python train.py --model="audio frame classifier" --output_stride=2 --arch="quartznet" --depths=[4, 4, 4] --eps=1e-08 --sam_rho=0.05 --steps=6700
Rows from block 7 of a small audio frame classifier, named by matrix and row number. Rows with one number belong to one channel. Each number is 128 + 24 x the weight over its row's rms, rounded and kept within 0 to 255. All counts start at 0. Numbers have three digits each. After the name is the row's rms in percent of the matrix's.
After each channel's rows are labels from the 100 clips, of 14848, where the channel reaches its highest value: "responds to" is what is common among them; "peak on" is the class under the peak. Only what is clearly more common there than usual is listed. The data: tunes sung on syllables by a formant synthesiser.
# convs1: first pointwise conv (model.blocks.7.convs.1.weight, 160x160x1), inputs 0-159
# convs3: second pointwise conv (model.blocks.7.convs.3.weight, 160x160x1, transposed), outputs 0-159

convs1.124 103:137144158126112135117175151170105097123140076160141198156121172157134161148120159168149103110167145162127136157122120140136139119190108150125115162128122133164118139111155115128149116118130114122099087118125183130155160179133121112098122090132128173131123109148147159137118127098135103148161173107121077144139130132162129103091147085125114125116115129162116121159155140146144106165127119133151122147134127161135118114156127124166111139172136120117079132142155080092114114111129128
convs3.124 094:122152150113147103150121147098135147145122135114082121144080190101121138142129183139143159117117123093133115147099114080149160109168090141103129117135131093147130112142142132139101130132136131140118106148101140136115099139150130138100092142093106140135128075132154077124136106147105125095183143125101152144132081120133135126106110085116110156158147079131158128161146096127121141136043155152126101173139185143145119124175136123112160126114151144152120104127136141095135122143123164
responds to: reverberation; consonant: /t/; consonant: /d/
peak on: /ɑ/; /o/

convs1.61 098:145194139110127100106134098130128155129108098131091123126141142144155130116176127084116131120092096110124148146148121105102102114103082105121129134111106169125150132092110103123116101099132139122164132161095109105207095107104124139154161114135109097146198097126152136127153096124112152123099145122132126148089135107104131113165117134141143142115100120143112112122177096102161131129127132119175141104150084121133111093120139144123124057111130123146116102135100143111126149127064120
convs3.61 101:152139160141100121151170113116120143170110118130124155114149173120108146114133136131097121158082099126135102091099147139111156122163191138113116132112145159165140128142146158166115137184184157144107117085163165148067099107108106196155110146147115107144081142104119131142129097162108120137128123082113148124107147153104132102155126113143129110132141130136109117149143122097131119098125110158129171150116107139137169127131121114126131113161113162179150126112134170117150128143164119
responds to: vowel: /e/
peak on: silence

convs1.122 100:155142126153145138146165128150135128167109163101107135160111151131139127107121165117169127085159153181092059122139137124158154151104146123141107146141153121124138108117103125148141155086137127109115077134072105113148109125125163123142104131117126152169154080107123142141089136140129089116090110107124112099152107127094151107144146124111148135178069129135111126127097144145114138086121171114100165157147158106095096115134130113112131121138140118089105125124102126119095116154190109
convs3.122 094:110091107092117145110118156133126136138111146110136083106124109085125073119125153124161105117075137134138117121136129124119086145101130129106115113131124139131158112133155161094196155155122129162109135157157140135132121137098151142102114157087116114097138060131163160127105113129176094127122112114112158092135082163154120143090119082136136099120144118141131118117149095155128116126127144178134099136184164172140134156099126112116106140099130135121125134106153118076167104137112164
responds to: vowel: /u/; consonant: /t/
peak on: /u/

convs1.102 095:143129109118109101126115088024119143142152134095123100097130080133062121121079148100121153111131110119104129147118095149130149157124111131109071124108134122133100104113130151184086131135135128145108150105144113141131139114098175206106106104122133175114107129146137108101131115102149148109141107149132103159112101109123112117121120133111067117121121167131079091179127129142122109116124104147124106110132137144100144137146109136145100107147128133117178126115120127120125129145120113
convs3.102 101:083102128133113099103117160140122121144138125174106106124101121164142164126135115162100101129153144114108127171153117100139130142138130112144088134133148137125114116152104111116140110153144124122131157184143125096102143092169142100129140114171114085130129114139120167154077131096127137178182144098151093149116099134124128148148137214120090144119105120111119157121131065119134140099133090141101128133080144139135130138111125133083113115143116136125191104120125090102139088137153126
responds to: consonant: /t/
peak on: /u/

convs1.147 099:170153171151171101106173122125136150108114084123143078144104123118108156086090086152100128102125155128093106136138116115154120167097140124103154133103114076160109103120162122166130121148136104196099116168138141132144133111117157137167160138120155162080137158153127165121111164122080137139142120108125121153119113162154137123147144125110134087136128146088119055133109115104118118118109137153125147138111142124126136169136145155152144141125140127107141147078143147130140126141106163
convs3.147 099:105114136119102127201088145133138130164133132134125174139069157100145088125107152140134163143118122124110127122136151138125117143111131087065136142078133181106176105176149135132110136144146126216117109143122109151134155105154130126120163135137111104144092128088110120112174175142106125132115114138144146100161096140111137091153110151141126162118110118141140097113139146111168154104123144123125117132164136130139125130176115124157113133121120098115131087099147141086156108130138119
responds to: vowel: /ɑ/; white noise
peak on: silence

convs1.109 100:067075129116158105160167137155132161121118166119134106135129133130150151130148131112108154119114127101201092127136128117146121125099150118107130057134128086106138137124066107125126164142109089158123091152140109102130138077071120127124140094145101156090128156090152168144163104139108150130112130113139117131147104153140125137092132094118144126134128160099145152121153110096140127110152128171110167145124167132099106131091122142130132135126110104105110092132122119146084101132143096
convs3.109 105:084102150148125152079160158111181102118114096160153086131124145119136182123127132104149121157099161141103139138154146106167161118180137154189133156115125157120156139102125154153119141122111124108105110140130152109119126114163089106093095174157120121111112109164120121158134164142154155148126131134142162142144128112137086194167115121080134111122138136164113149125171125180091128101159143135129164128135125144141118128116144150126134093140153101163129134154136135101100152125123138
responds to: reverberation; vowel: /u/; clipping
peak on: /u/

convs1.128 104:154143100077125119170127070114149139113140114108142097141128131120097139146118143135124116120123127104145146139101132152094095123163137171139139126135107121120123130145145129142125173167090130094084142129099132095161136157121118099150124148140132110159133105135145138092132121092122171113086125083136144145083113113111119121149123111123097180165151123105108189110110092140118154115113138105116098151116175098132186132118162108089109131160169115157096163101139172140088155100106132
convs3.128 098:152111052146112129093099124118122083119149124152161131159131160125141115144099117104121116112130153074104112131144112076126101149155097151123100095101109133144111110154109127131128136096139126108116162129118171153170174116158111140134097155109103098158146137150107093103120163147147086126136088159146109144134142073138136151146140154119166163167138108131142127108145160149179148122142109149100117140087101117133132122121135131129072095100135146108146167120173135153127147109139096
responds to: child-like voice; vowel: /æ/; clipping
peak on: silence

convs1.119 103:124102135099165040128120157158131089117134122111149127123105141126180133136166141135122130110118114127115122107113158125118138126123110135146138118073143115113115150132112116149106122182170129131123069135156166147131105110124111095142121086108152112101137149090124141084123113144110093136128097126136136142144142125104113109128125180106147207145123157157147091117138080116101070116125136116161098131137126110140128105106151116142148142107077108092103111127158093166127110126160140
convs3.119 105:139133080149147157098139174107158141156133127151130126113115133162123134143083157127149123108093174125137149118133128154129106102157157144142177121137157151146152155110136121139097160147137110143134108172109101091116094160101122147158110136080145126171099122111110106133142119112118089091136104113137148098126168129162120095126136131118108126091143098118103120095123114105115109105145178123167114090112124132066129135110113106145158141115171070179114157101119080129138094142122103
responds to: reverberation; vowel: /ɑ/; clipping
peak on: silence

convs1.107 089:120126122102111148111114143118123114140088125130107108134136114121131079122101155143179089185170176125079125091167157139046106080085132120156137153122144104135133139135131137110111134129192169097127180143134153144117106161095128126121097137134132149122129091138123141121127121103150112111147132112127101113130127147103132134115141137093125117131123045164115165133111134096130139168131125156125165096127099140181153139147094123113150129136120139172147148132133110132141125141106133
convs3.107 118:184103117103123113114103137133081134153125141113121107120111132103111108113160133145153143110157136141104125157162122149129130059102107134117137143139098145100139164122071152117124152116091128127121119099065116146120145129125093139138111121110125149120099165130060148126112145129129132122127131139120150131143125120200115147112145126123135122098171144112139190140128094201146088142092137158118116108121119132149157215125100136122119123139168095122132146121120129172112138144131139
responds to: child-like voice; vowel: /u/; clipping
peak on: silence

convs1.43 099:145146144101158113132140117148115135124107158094121082128126171066118124160153157148120132143126127113127086130085144092152106112112136131094136149131183148113160125116109148102120143112167127167111119124126127158119135154103179105136164103129140156125150125112157143134149119133110143136120114097129137143165113116152151082098162121104141115119139149118091066123160111125170153101101147140129145121139159147157140180105155135131153122091143153066104119048123100146106123156129111
convs3.43 095:137123109112079121190138127113105133155121153081119186132099138156123105166110123112149169124118149094141132155138174125161137162134111091118123130078102142145134112124178131135116133118114125154129173144158126110125113137111075094104167128117132086084186156118150151147159092099106133131142117134136147118103153121162113103125105162118101124143111100132151101118115106157107083128133137151135187123161163129137109139144183126153137144130144174124148127114144132121159168128129141
responds to: vowel: /ɑ/; pink noise
peak on: silence

convs1.132 099:126171144116140106112105129130092154111160099132155172131113106143141101120143123140132136180135147167090115057170102087112160101146129146128098125148095070162100110120131102138102128146193135150139152112105143130140135151137155132129104131130138124138119150115131158082103171123149081162101136118131155132112121129105204147111153144103132106137130129091119110136120106092113135131147141154126149071118132149121099176128109142150113134139144132154159131079139125146137132157127170
convs3.132 097:106121108126097110131110119135085143163132129125118098127138138109119141128133130112181163081127179117085118217158119139113100127151124157126136129110121174074124127143095100132109180129088141177143102124090137088129155115133127120148081143125118125116138146160141068146122152142125150139136153118131120123136138138100107135124107126118134178166090136121151109150127130113166116113131134130137170087104117148125074141130112098154127102149161146114123137068122104161133161142120161
responds to: vowel: /i/
peak on: silence

convs1.7 104:136108110095109144137096073111133119085089146107109137144151128092092132169130130114119140137115143108107157140145110126183129116155144123109107144150110107103093115145119132079176132120106102160054137130149172146090099126103158153100151155140168153123098144119102128108122129123121109110124182121139097159193072112140112146102104090126118145123128108129081144153111157157146113143099128138108110139133179107147118108131110144143106113142147110148093107161132120113149140101118117
convs3.7 097:122144094151155117089121109125186115129146122142131100130123131148151148154124116131133139088154121122077101124149113133096075174141117131152117173139126159141140115104122142161113132108123099107169137115116162081104117083112127093193128114145123088126188136129142149084111147135139141148114105148120101129115088142106123133111150134111111098107115105149151104156158107130141158158133162130121144127146093157120130107084130156046121140111130094109094125148144106102102126170158131
responds to: vowel: /i/; consonant: /l/
peak on: silence

convs1.23 105:123200121120168133166131109136146132100154112132155121088099106100136126153078144098103107133088093117119155150124095107120120101095140112118119083126120135146129131123103126171127151148156145092189125124123153131116097145055095126110119099077145159131142151128131162115138117138117134148123112068134057150145121117142120132100122130099129159094115137139117143129158118128164139104160130136142157107148142188132164144133151172131108126129104122132130114126135150157167144115170114
convs3.23 111:139136103103114081095104107105130120106180113152148105090122084097156131181136134136174124132099127154097156137129125138112146120128147149092142133125114125183161161126186137140127137132112095157124131136166127148113131145150065140124130179096099073113128136125143138117106138115129122139110116099108129084126191103153159113111135110147138188093146135137122125146147107171115116127084108122159144099112180152126134116129142093148113149138129104098114130105142155124146125155163116
responds to: vowel: /ɑ/; clipping
peak on: silence

convs1.131 094:078089090100146119148111098077133136133112109121101141152127116099122148128098130132124162125150137166106121151107144160132158111112099132110146132133135129115143107172131158133117144193206139146115106143141124116123114119066156121117123111135157155158154111118106131132149154116091151168072112116162091177091121141138149126177107096108166104114115131127135142102136103118105088094112109133084122111100101128151127107123118119148164133133101127123153188135133121117088127119145112
convs3.131 103:059139106128151139146113066150113148124139112154140111082152142128121111147131136174161127124146137133179111135114128134101092128088111141105148109169155160111131160123114168120144102170134112145101142117133199122145152164121104066175137129129165145140145133124121174122097109141166120112117139125135117118142125163096124122109136053171141154094123104142117102127116141154182094103136151142141110141140119130094114141118144129121144142126128127109116120127158150131159153161149094
responds to: reverberation; vowel: /o/; consonant: /t/
peak on: silence

convs1.143 105:168145108117113137144137147061132125137127116130132110142076176071059147134113122098180125122125117155126091130112089110096099129135088116132095160068128149119117114158090141122126145130170112137090164175126138169170148160134148097105123113083112122136164141113124120186117085134130122129137109094142133102113113137119121142166102106130133128133158115139159088118120100146108149139132141114110143120112138137132128107119138116140116135142169147120093124096162159106088122157103122
convs3.143 093:106116117152131168152129122069102158117176162109135149120106154129149150106089155142138119128150119137147125104130096133109141148161186130144168113101150152136161108129114089147127110146114171129118123097148148127136125115125088118112185148131075143152111144062121156122120120143112178144112125119109159098138144107135089081141168083109140166077119124133101090126114148151127146111137152154129127115137133120160140107140089080149136139109106119159114108131162149102135121097161102
responds to: vowel: /ɑ/; consonant: /l/; clipping
peak on: /ɑ/

convs1.85 098:149130138080115150148123123066150149117123129115118137117097097181121156136083125111114098135107075115141107092098134084145130117118130104147088113121109151140131121137157145079094142165142105118136105133084186107126093121135145157093111105104126114146148142105091153114119146131112166161104077105153114110136144125117097138165144094117091149153138136171147158144135178154131100110104113152130111137122133144147100146159159106124100082125134122143082130149111147130122109152144177
convs3.85 102:094071096122097141110064124070120100120144113133120131158125161115107116166118112135130141112104163122122133127148141140153115142114135134114154107104092170112105135146136128131100146106099163133132134125121146101125120104111133159165128127183112161130130109110134161138146097174115192133129099134091120163145125088136147149132173173166185167143090146137141094113149083124131095166155113144112089131095118152141158129124131088125142133123139142150098097162097115136140148152121124
responds to: vowel: /u/; clipping; consonant: /l/
peak on: silence